config.toml
dataset = "small charts drawn from random numbers"
train_examples = 101725
grayscale = true
targets = ["kind"]
embedding_dim = 192
norm = "layernorm"
patch_size = [4, 4]
layers = 12
am_softmax_scale = 16
optimizer = "adamw"
beta1 = 0.9
beta2 = 0.999
eps = 1e-08
steps = 21300
lr_schedule = "linear"
Rows from block 6 of a small image embedding model, named by matrix and row number. Rows with one number belong to one neuron. Each number is 200 + 40 x the weight over its row's rms, rounded and kept within 0 to 999. All counts start at 0.
After each neuron's rows are labels from the 100 images, of 14976, where the neuron reaches its largest size: "responds to" is what is common among them. Only what is clearly more common there than usual is listed. The data: small charts drawn from random numbers.
# u: gMLP up (value half) (model.blocks.6.mixer.u.weight, 192x128), inputs 64-127
# v: gMLP up (gate half) (model.blocks.6.mixer.v.weight, 192x128), inputs 64-127
# out: gMLP down (model.blocks.6.mixer.out.weight, 128x192, transposed), outputs 64-127

u.136,188,234,267,239,194,176,170,219,220,192,147,176,259,219,223,159,174,181,184,211,164,126,167,162,198,203,175,255,245,175,194,116,198,249,220,202,187,278,128,240,229,238,198,219,233,193,181,177,217,151,185,189,155,185,125,150,250,176,152,213,240,232,168,181
v.136,249,207,203,263,156,179,249,221,208,154,220,301,227,265,154,119,208,178,190,203,267,133,191,231,185,144,226,216,195,240,215,216,192,207,175,179,118,240,160,186,240,237,277,182,187,239,244,140,260,171,203,191,236,157,157,183,169,247,185,201,191,207,105,245
out.136,175,227,283,226,139,221,179,254,220,215,244,217,207,218,161,198,156,148,204,222,223,181,192,246,118,227,139,211,238,230,168,213,255,231,178,142,160,226,157,120,219,180,217,241,192,191,148,247,144,187,109,218,147,145,207,216,158,208,151,214,122,213,107,121
responds to: heat grid

u.158,233,200,268,222,127,238,206,220,204,285,157,185,202,157,198,193,182,131,155,229,141,208,169,207,298,127,176,223,126,170,246,211,211,200,159,224,205,172,169,180,187,195,254,168,189,174,168,206,186,186,198,260,243,174,170,196,211,109,241,127,228,287,202,234
v.158,238,161,119,183,240,196,185,251,163,183,160,145,193,200,231,189,246,191,162,171,221,181,227,171,196,157,201,168,151,221,193,326,259,176,190,202,215,182,161,162,233,214,175,249,167,178,192,233,257,200,167,236,179,219,209,160,202,296,169,234,172,180,250,106
out.158,208,233,128,170,285,160,276,182,186,172,214,163,150,165,237,190,196,220,214,198,161,211,205,165,184,313,182,206,146,187,214,152,201,173,238,219,149,168,152,135,148,221,154,188,227,185,158,226,191,241,186,212,217,267,187,150,189,256,147,179,219,220,259,174
responds to: lollipop chart

u.179,240,173,226,220,178,194,156,192,163,248,139,228,206,254,230,218,204,178,167,109,189,179,239,181,222,161,261,220,186,173,181,259,134,159,192,239,176,166,208,224,206,131,199,189,187,205,220,172,188,212,172,164,210,240,167,255,327,105,261,159,197,189,242,184
v.179,268,192,150,177,192,166,264,229,146,157,186,146,179,206,142,194,226,211,170,148,168,192,218,200,179,178,219,182,175,224,220,304,115,165,216,217,232,165,217,166,177,195,199,132,155,216,242,241,218,181,141,196,164,212,215,237,234,226,182,239,123,182,263,180
out.179,232,240,188,171,206,156,255,232,144,171,176,194,125,180,222,218,181,188,207,224,149,180,173,175,111,246,200,232,234,201,279,180,188,210,180,257,199,177,114,209,165,178,181,212,171,195,149,250,155,297,145,221,171,212,199,152,188,203,162,232,224,204,214,211
responds to: dark theme; pie chart

u.156,169,191,214,237,254,169,170,173,209,201,287,283,206,233,153,226,190,240,234,171,240,248,135,271,198,164,226,177,159,169,222,168,233,224,205,184,129,194,209,176,207,127,249,230,237,171,174,171,180,178,226,158,279,218,210,243,219,174,248,167,312,213,157,242
v.156,149,211,218,166,230,122,233,215,163,152,201,185,145,223,223,219,257,197,223,194,196,171,234,203,122,203,188,176,225,232,172,185,204,167,264,179,222,129,226,135,150,146,154,249,204,190,170,251,135,267,157,205,234,231,178,244,214,170,223,228,172,176,216,125
out.156,149,213,198,169,206,151,231,243,162,194,177,233,173,235,232,170,207,214,156,203,193,164,162,204,100,320,145,262,241,242,207,161,242,164,215,245,217,192,176,141,189,183,205,197,200,152,160,248,121,249,149,226,215,138,207,154,197,158,201,149,167,225,190,177
responds to: scatter plot; flat; bubble chart

u.66,194,244,227,230,220,239,166,160,157,246,170,138,230,241,247,234,193,185,189,186,154,246,188,211,156,230,190,268,241,208,166,113,270,157,195,148,144,216,210,231,177,137,114,251,170,282,202,213,107,112,166,178,197,179,205,202,201,176,226,198,215,225,146,210
v.66,171,222,238,230,231,241,186,171,190,234,216,188,191,177,237,246,125,134,185,244,233,208,150,198,167,202,186,246,256,164,232,82,244,169,226,181,195,238,226,263,177,184,136,216,166,220,255,248,127,103,127,190,173,188,192,182,135,210,230,199,212,213,112,248
out.66,257,239,180,265,139,232,235,262,177,136,190,153,174,199,202,216,153,144,177,252,250,207,171,185,182,196,227,194,235,149,263,160,205,241,193,267,184,243,160,311,200,198,170,248,136,252,215,256,207,232,234,245,192,115,145,127,152,185,169,199,205,139,173,230
responds to: items: seven; bar chart; stacked bars

u.61,171,159,199,285,184,200,201,223,213,186,183,164,186,218,199,137,125,181,176,156,240,194,189,236,221,153,142,223,187,197,162,229,203,185,203,224,193,204,224,239,239,132,243,225,185,202,225,114,145,169,199,192,237,164,158,284,295,145,205,186,230,186,139,213
v.61,233,129,149,261,175,220,200,258,212,184,157,154,194,226,115,209,200,177,101,261,191,197,261,221,196,161,232,206,170,179,214,201,179,219,201,265,236,250,201,235,251,208,206,130,192,241,229,144,177,130,253,209,243,206,220,221,176,206,257,208,258,142,191,197
out.61,103,171,213,195,175,202,218,235,226,249,215,238,174,182,250,204,233,157,170,275,192,200,291,170,216,185,234,193,144,187,214,155,204,207,186,228,256,239,136,227,132,151,241,153,246,194,184,271,197,230,282,266,168,144,148,182,166,168,217,188,187,159,216,196
responds to: grid lines; horizontal bar chart

u.37,131,162,215,298,209,147,187,217,250,140,268,228,193,160,226,219,229,161,215,244,235,165,201,214,216,209,214,173,202,208,113,191,240,224,183,165,201,241,104,146,162,180,275,180,263,195,193,226,208,220,304,258,174,185,215,204,199,205,206,198,220,170,149,158
v.37,218,167,212,240,202,174,160,231,287,178,201,210,144,168,178,199,231,210,196,227,220,236,199,286,205,181,167,149,119,213,186,196,229,191,274,211,219,203,122,160,240,243,223,159,264,153,227,230,204,235,251,273,192,195,177,149,127,182,175,168,252,236,171,113
out.37,235,187,192,214,210,280,189,217,233,188,160,145,173,253,172,168,192,153,174,241,208,115,165,217,140,236,167,223,270,188,230,171,226,202,231,249,213,209,224,302,160,181,146,203,124,204,191,182,184,123,184,193,189,143,186,205,143,195,225,262,207,231,201,221
responds to: one colour; histogram

u.51,226,232,233,186,259,130,146,149,252,167,183,141,287,131,187,198,166,185,214,226,206,128,191,161,207,160,203,181,214,236,142,202,237,237,193,158,171,238,89,128,217,196,225,243,253,182,158,212,195,251,234,211,183,132,182,198,179,187,185,185,176,222,202,171
v.51,222,206,172,227,196,224,243,169,210,212,187,200,210,304,157,130,172,173,246,163,193,162,235,161,233,133,186,203,180,211,180,263,188,219,174,195,179,208,176,130,265,287,251,149,190,122,142,187,306,145,177,183,218,151,203,190,192,231,200,219,238,211,163,189
out.51,166,194,133,229,249,226,170,148,208,166,165,208,206,200,179,108,202,221,216,211,251,151,217,162,119,197,263,220,229,221,222,182,185,249,222,261,223,184,256,267,149,173,198,179,206,263,228,167,144,186,227,228,202,185,156,200,228,226,250,216,263,141,225,185
responds to: area chart

u.85,100,221,234,153,207,140,112,239,263,247,227,213,214,171,255,225,202,197,198,208,210,240,151,230,168,246,201,270,232,214,141,143,301,203,221,133,211,243,188,154,173,180,202,237,312,165,140,207,173,209,189,252,174,214,202,150,127,198,169,153,171,195,119,152
v.85,184,189,229,187,177,215,212,235,208,209,156,125,186,173,258,270,188,177,175,237,196,192,154,189,166,234,170,231,194,194,187,199,207,242,192,142,254,207,191,189,225,212,151,228,177,162,168,230,227,169,188,230,154,223,259,130,196,179,116,179,119,202,200,221
out.85,250,155,213,218,105,274,183,277,223,192,210,176,152,155,196,225,204,128,109,268,188,212,222,157,211,185,173,198,157,218,263,182,201,216,177,208,291,198,151,263,213,188,202,200,141,179,224,260,180,144,252,283,151,146,206,156,135,185,234,184,185,177,200,179
responds to: stacked bars; bar chart; peak in the middle

u.42,227,190,168,200,166,196,246,226,186,177,136,211,208,141,146,166,193,162,194,193,173,174,205,177,250,204,183,205,139,156,222,265,152,224,175,230,234,149,177,163,166,263,287,141,167,175,208,243,252,181,266,294,194,161,187,147,201,193,198,154,151,214,268,163
v.42,188,200,228,262,215,240,187,113,179,225,231,171,219,239,258,204,202,151,134,258,168,216,176,146,164,278,183,236,267,139,188,103,208,235,249,194,202,263,229,261,175,167,121,191,207,252,230,238,137,129,190,215,130,167,204,182,156,192,186,232,179,221,168,245
out.42,195,196,299,174,151,214,100,216,181,277,179,154,155,208,218,218,200,159,197,232,169,247,154,249,157,235,133,211,168,239,162,240,229,114,207,127,193,154,205,228,208,195,114,210,147,165,219,212,129,151,129,208,170,240,282,222,163,159,237,225,217,293,170,163
responds to: histogram; peak in the middle

u.188,155,250,187,231,253,218,247,222,145,192,89,159,192,266,234,227,160,100,181,186,122,172,222,285,167,241,223,275,201,249,159,193,164,201,171,210,202,232,193,250,257,213,193,171,222,202,243,152,153,188,205,212,224,125,247,261,226,184,237,180,187,204,236,179
v.188,157,169,187,183,163,252,194,181,140,235,177,156,208,221,208,179,215,224,166,155,199,193,229,251,206,133,229,209,235,195,218,244,213,177,191,273,242,172,235,228,146,175,190,268,182,259,211,193,178,179,148,163,217,172,166,215,252,148,257,197,155,192,236,223
out.188,218,177,181,231,153,240,223,239,202,235,210,201,113,224,199,259,225,182,129,263,250,228,174,231,245,165,172,193,136,217,256,235,221,124,115,294,178,212,163,242,152,153,227,222,89,98,195,228,221,209,211,226,224,148,184,198,168,230,193,153,157,214,209,222
responds to: one colour; radar chart; items: three

u.35,138,240,199,180,227,43,173,172,230,153,255,223,267,177,257,233,250,186,243,230,153,171,204,220,255,245,200,218,185,259,196,170,280,135,214,160,151,245,119,183,213,152,224,188,314,205,182,150,146,233,194,186,169,230,183,192,219,191,164,193,193,205,174,171
v.35,166,134,238,117,215,153,189,221,182,219,228,236,215,137,199,196,199,270,292,191,173,255,188,284,227,200,174,182,114,238,228,192,301,166,222,138,225,244,187,124,151,174,260,179,285,197,172,188,254,240,182,206,220,287,192,229,192,200,182,148,212,204,157,189
out.35,283,178,190,247,219,265,165,242,224,137,204,221,132,161,165,239,188,221,164,235,188,138,160,190,148,219,200,184,180,256,258,193,103,230,198,230,234,153,198,176,210,175,222,200,136,170,221,244,157,177,202,187,219,218,260,207,130,250,240,194,235,189,226,196
responds to: dark theme; pie chart

u.47,215,194,144,235,221,196,150,193,201,243,159,162,238,268,155,232,217,158,192,228,245,168,230,195,116,241,248,210,258,167,48,169,253,200,232,252,178,272,180,192,260,177,190,185,188,209,216,126,198,164,251,203,107,128,176,168,197,221,205,308,140,158,165,192
v.47,231,243,264,187,153,155,244,216,141,177,198,275,164,222,152,217,180,198,194,231,182,253,154,221,292,185,230,202,189,208,277,223,174,152,124,221,188,195,135,247,204,263,207,161,193,231,214,225,233,171,248,237,259,194,154,162,212,163,141,112,250,223,162,280
out.47,231,206,193,173,231,150,196,203,160,222,197,159,107,161,233,287,177,189,180,174,125,248,160,250,265,159,196,204,157,222,181,235,201,112,213,146,146,169,187,228,176,183,149,216,195,238,166,212,147,207,197,208,224,283,231,230,191,162,198,158,219,231,215,206
responds to: heat grid

u.11,138,180,253,156,180,96,147,232,184,276,153,173,208,253,316,179,191,214,188,151,195,208,235,232,218,159,146,292,170,251,103,235,257,205,235,212,186,199,195,150,192,178,206,272,216,199,160,172,124,181,243,194,185,109,167,213,257,85,221,220,137,250,210,193
v.11,151,145,133,209,240,232,166,196,209,144,207,245,187,228,163,224,264,208,214,205,223,182,174,237,171,120,247,164,176,270,203,247,211,184,224,172,124,172,231,215,195,154,241,179,243,271,177,215,152,205,245,221,244,205,225,254,175,197,278,206,299,208,190,191
out.11,257,236,208,200,218,181,206,172,188,224,225,169,215,167,215,152,190,200,260,183,175,196,158,185,101,231,117,220,182,170,245,181,186,201,166,202,182,170,184,156,146,166,117,253,134,185,201,265,181,211,100,213,154,194,173,155,153,235,215,254,162,250,215,139
responds to: grid lines; horizontal bar chart; bubble chart

u.19,185,198,215,242,219,255,247,181,178,199,145,131,230,226,181,173,203,159,194,171,201,206,229,168,208,189,252,251,251,190,255,248,171,186,163,292,208,182,228,290,199,142,161,193,186,267,235,200,150,187,180,179,225,183,147,257,329,187,229,224,191,166,277,252
v.19,215,169,202,252,118,300,226,191,166,194,200,159,187,185,183,178,171,191,171,227,189,182,220,136,206,163,204,208,236,170,244,213,170,168,165,264,270,218,206,249,137,180,161,147,157,244,235,238,166,189,225,215,226,129,168,207,275,207,225,202,209,192,239,197
out.19,207,187,150,211,157,245,219,246,218,164,166,181,134,149,213,191,189,151,138,278,205,238,235,163,244,203,241,179,165,206,257,197,199,184,183,252,252,200,149,235,195,204,190,171,173,198,260,231,236,226,271,273,181,136,192,126,151,229,159,175,182,153,213,247
responds to: histogram

u.27,129,175,253,167,223,156,100,192,246,279,191,193,187,160,258,290,202,185,219,217,175,215,203,190,176,234,187,211,198,207,151,166,283,200,239,154,149,268,205,201,240,156,164,256,290,203,166,203,155,184,235,281,160,217,227,152,139,161,154,239,191,209,108,229
v.27,176,217,232,138,180,214,138,191,195,254,150,177,214,182,262,294,194,194,169,246,166,208,173,180,167,220,183,215,235,214,179,204,221,219,222,107,211,220,225,206,215,231,147,243,226,183,185,202,178,177,207,216,153,209,260,139,171,184,148,201,97,198,132,222
out.27,241,197,189,250,124,242,191,277,175,168,185,157,210,183,214,195,175,129,164,254,182,162,209,134,147,218,198,202,251,159,259,161,187,284,201,244,240,218,149,282,214,217,203,232,157,208,236,278,196,182,269,274,152,113,162,124,137,197,206,177,203,129,191,203
responds to: stacked bars; bar chart; items: six; items: seven

u.189,218,113,164,217,198,150,152,245,210,227,199,173,231,234,252,188,198,178,156,135,209,139,202,266,249,229,176,205,233,215,108,148,186,205,204,160,199,234,206,167,258,217,234,191,236,165,178,204,200,237,205,207,193,139,180,206,177,114,205,185,244,143,109,165
v.189,249,226,184,270,126,210,172,200,204,232,220,210,309,227,202,151,169,172,135,213,247,219,172,165,236,139,217,178,229,193,137,173,154,246,218,185,217,247,168,185,268,212,206,159,163,266,263,93,176,218,241,184,226,117,174,199,197,211,187,219,285,141,89,242
out.189,159,160,232,209,148,263,200,182,208,189,233,246,154,139,224,250,276,219,195,246,201,216,234,126,189,184,166,159,164,163,284,178,159,206,202,201,276,217,318,176,160,213,250,198,215,174,170,222,181,149,228,195,191,263,213,216,207,166,191,209,163,238,213,218
responds to: one colour; area chart; histogram

u.132,197,205,229,169,258,162,217,173,218,266,194,251,242,221,218,210,225,219,194,153,222,166,182,215,234,222,187,185,103,213,117,162,152,188,212,206,175,210,191,135,247,199,226,168,196,190,145,204,187,283,200,202,194,185,116,270,202,164,219,169,189,180,198,206
v.132,216,198,151,211,254,252,152,183,259,232,234,224,189,220,183,105,199,223,248,124,204,177,131,269,226,196,260,141,212,275,171,283,176,181,226,137,181,194,245,180,234,226,246,180,169,158,206,156,255,226,193,187,221,221,230,255,141,214,255,191,227,157,195,177
out.132,156,161,156,152,189,159,189,222,179,126,192,214,134,118,235,204,246,228,167,264,168,181,210,152,100,289,204,191,245,212,343,157,200,249,249,239,230,184,215,240,127,223,229,232,197,178,132,264,194,164,240,223,191,237,228,210,150,170,197,165,175,237,220,202
responds to: dark theme; heat grid

u.17,102,236,157,203,216,201,196,197,174,204,244,226,185,197,184,227,180,259,258,186,201,206,245,239,305,198,275,171,243,284,216,219,238,198,195,191,149,198,179,172,217,158,227,174,231,257,205,191,169,213,277,231,239,204,151,322,206,207,195,170,253,191,198,239
v.17,208,233,182,147,152,262,168,213,291,179,187,160,157,252,199,235,213,130,149,266,121,201,119,220,260,215,165,223,174,208,172,261,149,210,201,140,269,191,185,210,193,240,199,201,139,117,204,208,214,135,202,226,180,161,289,125,140,168,187,178,197,228,174,211
out.17,191,190,172,236,223,218,174,180,269,263,186,214,258,132,188,119,201,215,203,159,254,165,211,218,183,214,195,171,218,135,68,247,226,216,214,220,209,230,224,176,186,163,224,245,197,199,147,198,207,198,198,200,222,150,182,278,276,221,263,284,193,153,203,155
responds to: dark theme

u.96,133,120,179,265,151,228,207,267,235,149,178,181,176,226,188,176,194,163,158,179,219,180,209,198,241,177,226,223,238,199,207,170,201,253,198,218,264,186,148,204,234,193,205,228,218,220,210,216,166,201,251,221,260,156,159,226,221,138,216,127,235,149,218,255
v.96,222,293,226,172,203,162,238,127,159,211,189,198,163,216,244,168,198,230,256,101,250,243,184,210,211,175,161,186,209,237,220,234,170,133,161,201,136,197,235,185,174,206,152,279,149,159,186,221,199,236,126,126,221,249,149,207,227,171,196,253,201,195,195,180
out.96,249,250,187,242,213,190,223,192,209,129,211,181,224,231,120,164,119,236,237,191,252,179,179,222,198,222,196,171,235,253,156,193,208,205,198,198,146,201,120,146,296,240,223,247,145,160,173,192,227,238,152,160,215,186,176,216,183,266,150,257,217,173,196,189
responds to: flat; lollipop chart

u.138,185,207,190,250,228,181,137,182,248,191,197,223,179,115,222,140,198,191,196,131,193,141,214,172,229,184,188,214,180,176,184,182,200,268,177,202,222,177,148,172,207,195,248,238,251,146,103,142,237,205,209,200,159,200,176,234,234,233,176,152,271,239,138,234
v.138,216,129,137,222,236,177,199,157,157,209,229,214,180,178,203,119,263,230,305,77,238,176,204,227,187,153,241,149,174,188,212,268,172,183,236,227,166,154,260,146,129,177,199,178,203,171,144,186,235,243,190,178,204,230,203,279,237,220,282,225,218,172,247,175
out.138,164,169,248,182,235,244,144,213,239,222,231,268,195,136,202,233,178,177,184,224,206,253,145,223,266,232,237,215,138,148,212,217,215,197,242,188,203,229,234,211,216,240,259,144,275,188,209,163,237,104,196,196,200,270,204,259,211,230,169,148,218,272,154,268
responds to: stacked bars; bar chart

u.21,193,216,205,191,151,166,124,255,230,191,164,203,202,197,211,256,201,190,156,209,207,224,231,262,191,221,201,235,208,246,143,210,211,258,173,133,169,210,191,178,227,172,276,242,249,185,143,153,167,193,216,215,111,172,243,238,282,197,198,198,138,146,189,209
v.21,144,228,268,244,201,161,135,256,240,184,190,251,221,203,259,143,163,203,122,183,263,174,196,207,253,237,175,171,131,172,99,146,276,233,183,230,215,207,133,97,273,173,252,176,219,198,214,153,238,197,241,248,180,134,163,219,163,160,216,191,178,190,127,132
out.21,196,276,276,179,217,175,220,109,190,256,207,205,239,214,198,181,165,197,245,162,157,192,162,193,143,245,137,212,195,217,194,185,191,179,205,168,155,193,207,144,172,186,168,215,193,210,158,192,127,137,126,195,143,233,230,195,224,189,197,179,195,244,160,145
responds to: dip in the middle; line chart

u.90,167,174,218,161,227,141,181,243,206,165,196,224,223,225,241,211,238,247,206,209,196,189,259,163,180,221,156,192,168,291,167,207,205,184,216,99,208,120,181,123,218,160,181,233,242,101,123,258,200,288,191,204,211,223,215,180,141,205,139,182,190,222,223,144
v.90,222,126,149,202,177,169,155,250,259,197,250,294,143,170,181,207,270,243,232,269,223,219,270,190,162,168,221,130,172,257,186,192,183,207,248,202,241,241,198,156,206,235,260,170,244,198,139,242,287,234,209,197,227,243,217,187,132,220,225,197,213,196,171,177
out.90,208,149,176,272,147,229,167,268,301,196,247,240,198,214,160,176,261,184,161,270,218,122,201,199,185,247,198,190,211,186,226,163,231,233,235,277,252,226,178,236,154,184,225,161,157,182,203,214,194,174,251,249,199,162,170,148,159,204,257,180,263,202,182,171
responds to: grid lines; horizontal bar chart; lollipop chart; items: eight

u.31,155,159,214,188,171,220,156,239,186,213,113,156,247,222,217,203,167,111,127,193,154,191,262,227,227,158,236,249,265,161,173,174,170,197,222,238,227,199,210,233,222,154,140,238,183,220,186,172,157,108,178,230,211,199,163,223,232,162,199,233,215,214,235,238
v.31,198,250,205,133,187,242,209,196,176,197,85,123,184,182,245,312,178,169,169,227,125,226,193,186,201,236,155,273,247,170,221,217,132,194,191,170,272,163,227,233,184,181,136,208,176,212,205,256,187,144,164,209,192,227,243,146,183,162,144,158,118,219,225,246
out.31,255,208,258,261,142,240,194,263,179,250,186,125,173,172,245,221,187,128,174,274,145,199,202,148,130,251,128,205,215,109,172,179,202,249,241,190,217,219,179,272,173,187,152,241,128,184,182,257,110,186,211,271,132,154,212,139,136,162,212,182,191,207,180,171
responds to: items: seven

u.71,191,213,155,176,142,220,204,203,256,198,142,254,282,186,166,210,203,202,261,120,189,133,208,103,246,212,191,189,155,222,168,254,184,243,199,201,284,125,228,119,165,203,279,197,190,155,234,205,239,273,213,153,166,135,227,213,192,224,185,214,199,174,219,149
v.71,234,187,174,191,163,159,253,283,170,226,249,260,230,214,186,118,227,211,183,175,233,203,233,189,211,178,171,145,171,215,197,250,136,227,274,218,237,150,187,73,247,221,191,174,169,119,206,238,248,266,176,172,210,216,211,170,159,208,154,183,174,154,204,138
out.71,208,193,204,239,140,217,164,290,223,205,276,198,200,233,184,154,232,116,146,223,233,208,175,234,208,197,201,227,226,146,190,222,258,207,247,255,161,233,146,202,158,210,177,201,108,247,217,217,220,182,218,250,189,76,121,154,157,182,153,202,187,238,147,181
responds to: lollipop chart; items: six

u.87,164,191,237,192,168,188,195,221,204,186,229,215,194,147,231,131,265,244,215,188,271,166,198,191,217,271,157,214,157,149,164,176,218,165,143,222,173,209,144,236,167,201,190,181,205,196,197,127,179,153,151,250,196,171,133,225,248,192,238,166,245,189,204,207
v.87,257,246,228,186,174,156,232,187,230,198,168,158,211,159,204,208,213,165,218,104,241,179,163,233,262,205,152,286,161,189,167,217,213,248,160,183,231,203,145,156,266,210,215,265,179,165,221,124,243,192,186,198,182,151,190,196,228,206,147,216,217,234,131,216
out.87,178,198,183,188,235,198,268,217,213,152,226,219,210,193,183,215,165,217,211,230,193,279,232,186,260,233,259,203,213,199,242,122,180,219,263,212,194,232,207,160,198,190,156,147,276,142,203,237,210,233,202,185,277,236,197,151,184,242,109,216,206,203,239,265
responds to: grid lines; radar chart

u.114,179,249,230,240,261,212,186,248,203,188,218,221,226,174,215,149,214,171,265,173,186,174,193,115,145,212,156,216,203,207,248,128,193,211,125,207,190,105,192,213,155,172,217,146,186,214,250,219,156,248,173,203,206,188,147,241,203,197,314,210,292,248,207,242
v.114,167,218,206,204,229,220,229,201,178,97,224,175,158,159,165,126,248,224,303,180,232,223,189,197,210,204,232,172,192,225,237,186,210,142,179,229,188,148,170,156,217,157,164,288,217,185,208,295,213,216,123,158,221,237,156,210,193,261,214,206,268,174,186,181
out.114,216,217,159,192,133,178,252,193,168,182,111,230,214,139,267,143,192,179,180,184,224,264,182,165,222,230,191,204,112,244,208,190,204,211,160,214,235,201,207,187,227,238,129,251,153,123,216,245,238,300,167,203,176,188,190,157,170,177,119,177,144,208,191,153
responds to: flat

u.46,215,161,149,248,219,184,175,181,215,224,209,232,281,169,190,158,131,187,207,187,233,114,238,172,238,165,284,155,186,207,176,216,203,176,144,249,197,212,171,164,236,185,259,150,240,215,158,207,245,223,265,194,247,106,218,235,285,231,207,189,175,167,197,204
v.46,119,213,205,231,159,202,166,189,244,139,200,295,260,184,214,177,239,204,233,107,243,151,196,210,195,200,221,155,157,214,131,202,131,246,267,205,208,152,149,182,272,199,277,198,286,195,179,169,245,284,230,206,197,184,192,271,244,201,205,168,270,198,187,185
out.46,252,166,259,185,108,210,194,278,168,190,171,199,125,190,222,237,262,150,205,229,199,258,196,190,201,197,202,200,133,208,284,187,177,189,177,165,267,233,212,229,237,197,181,265,142,154,228,292,218,204,172,205,168,203,175,163,143,164,135,217,160,224,185,233
responds to: scatter plot

u.181,247,190,136,226,269,226,181,185,278,221,120,205,259,212,187,251,171,153,246,123,153,88,193,256,212,150,233,167,225,249,183,274,222,247,203,185,196,144,196,131,220,201,216,208,222,211,170,212,218,243,243,170,155,174,223,242,187,217,224,249,117,223,241,171
v.181,229,270,214,191,221,186,197,148,204,191,185,209,262,232,185,186,144,185,174,149,200,155,198,207,308,120,228,264,265,219,115,237,195,217,219,197,186,263,153,227,263,157,220,181,141,224,167,171,258,171,222,145,184,142,219,176,256,168,162,224,160,200,144,195
out.181,169,151,215,219,193,218,299,135,170,155,195,230,242,173,255,146,186,193,229,211,261,250,260,136,251,199,211,225,157,147,219,94,195,200,218,253,232,221,204,129,185,173,201,186,262,156,239,232,180,223,231,212,243,189,170,134,211,179,126,162,157,184,233,238
responds to: lollipop chart

u.125,237,168,209,201,155,159,105,278,223,268,160,226,171,180,246,217,240,196,166,231,199,185,184,236,181,220,196,197,157,163,159,233,232,195,136,288,185,219,140,184,204,190,288,238,185,127,152,127,209,203,257,272,184,159,163,222,202,199,238,226,271,210,179,123
v.125,183,226,214,186,261,221,193,197,200,181,187,225,205,221,140,168,132,217,179,164,229,143,191,183,222,228,169,249,204,273,138,214,220,227,180,202,166,157,92,149,242,184,231,150,189,198,185,150,242,187,228,156,194,224,124,211,235,241,180,154,227,157,94,138
out.125,211,208,251,218,203,259,205,158,182,176,261,152,225,267,199,182,162,180,189,215,194,215,161,208,192,118,217,207,267,163,196,152,201,205,177,189,160,261,212,251,242,221,159,176,199,290,298,241,190,138,195,187,203,161,145,199,188,223,173,185,208,180,176,223
responds to: lollipop chart

u.161,223,215,247,269,192,173,140,202,284,203,261,232,298,159,166,209,168,206,193,221,186,147,158,183,175,163,213,208,237,189,174,177,219,268,157,198,88,268,201,184,226,269,204,202,157,255,156,191,235,167,199,191,132,197,202,185,238,189,185,186,264,223,121,171
v.161,278,149,235,234,183,161,182,201,182,246,223,211,191,235,195,121,236,200,172,138,171,165,161,222,137,209,138,202,218,189,196,162,177,210,186,204,200,221,246,94,260,223,189,296,131,126,143,184,216,220,164,133,165,137,180,140,174,133,179,200,148,223,166,169
out.161,206,215,151,188,192,177,173,182,171,138,143,228,226,287,163,162,203,164,207,110,229,91,174,215,72,268,190,316,291,252,209,254,195,227,207,278,155,215,241,229,207,223,168,267,154,222,166,188,216,236,173,160,157,180,180,198,203,167,161,213,153,181,177,216
responds to: area chart

u.113,189,197,214,211,168,207,224,264,211,208,109,221,262,218,193,214,200,85,143,157,202,129,221,206,206,167,199,246,173,169,187,231,131,212,184,163,254,207,217,232,222,122,216,210,211,216,226,157,140,133,193,195,212,150,151,233,286,166,241,203,179,193,255,233
v.113,215,186,147,222,193,252,193,244,178,155,168,158,186,291,188,210,187,161,95,165,204,181,235,226,175,160,232,196,272,200,212,322,116,218,209,230,261,195,260,234,253,195,235,169,168,255,227,194,227,198,177,235,204,163,196,218,276,158,207,216,147,149,241,258
out.113,183,159,227,195,141,191,197,264,175,234,235,246,159,212,210,178,237,144,137,292,185,248,248,194,231,172,215,196,134,226,230,167,201,193,193,235,231,246,112,213,160,175,207,150,202,162,192,264,194,199,247,298,161,145,176,127,140,158,165,157,197,178,192,205
responds to: histogram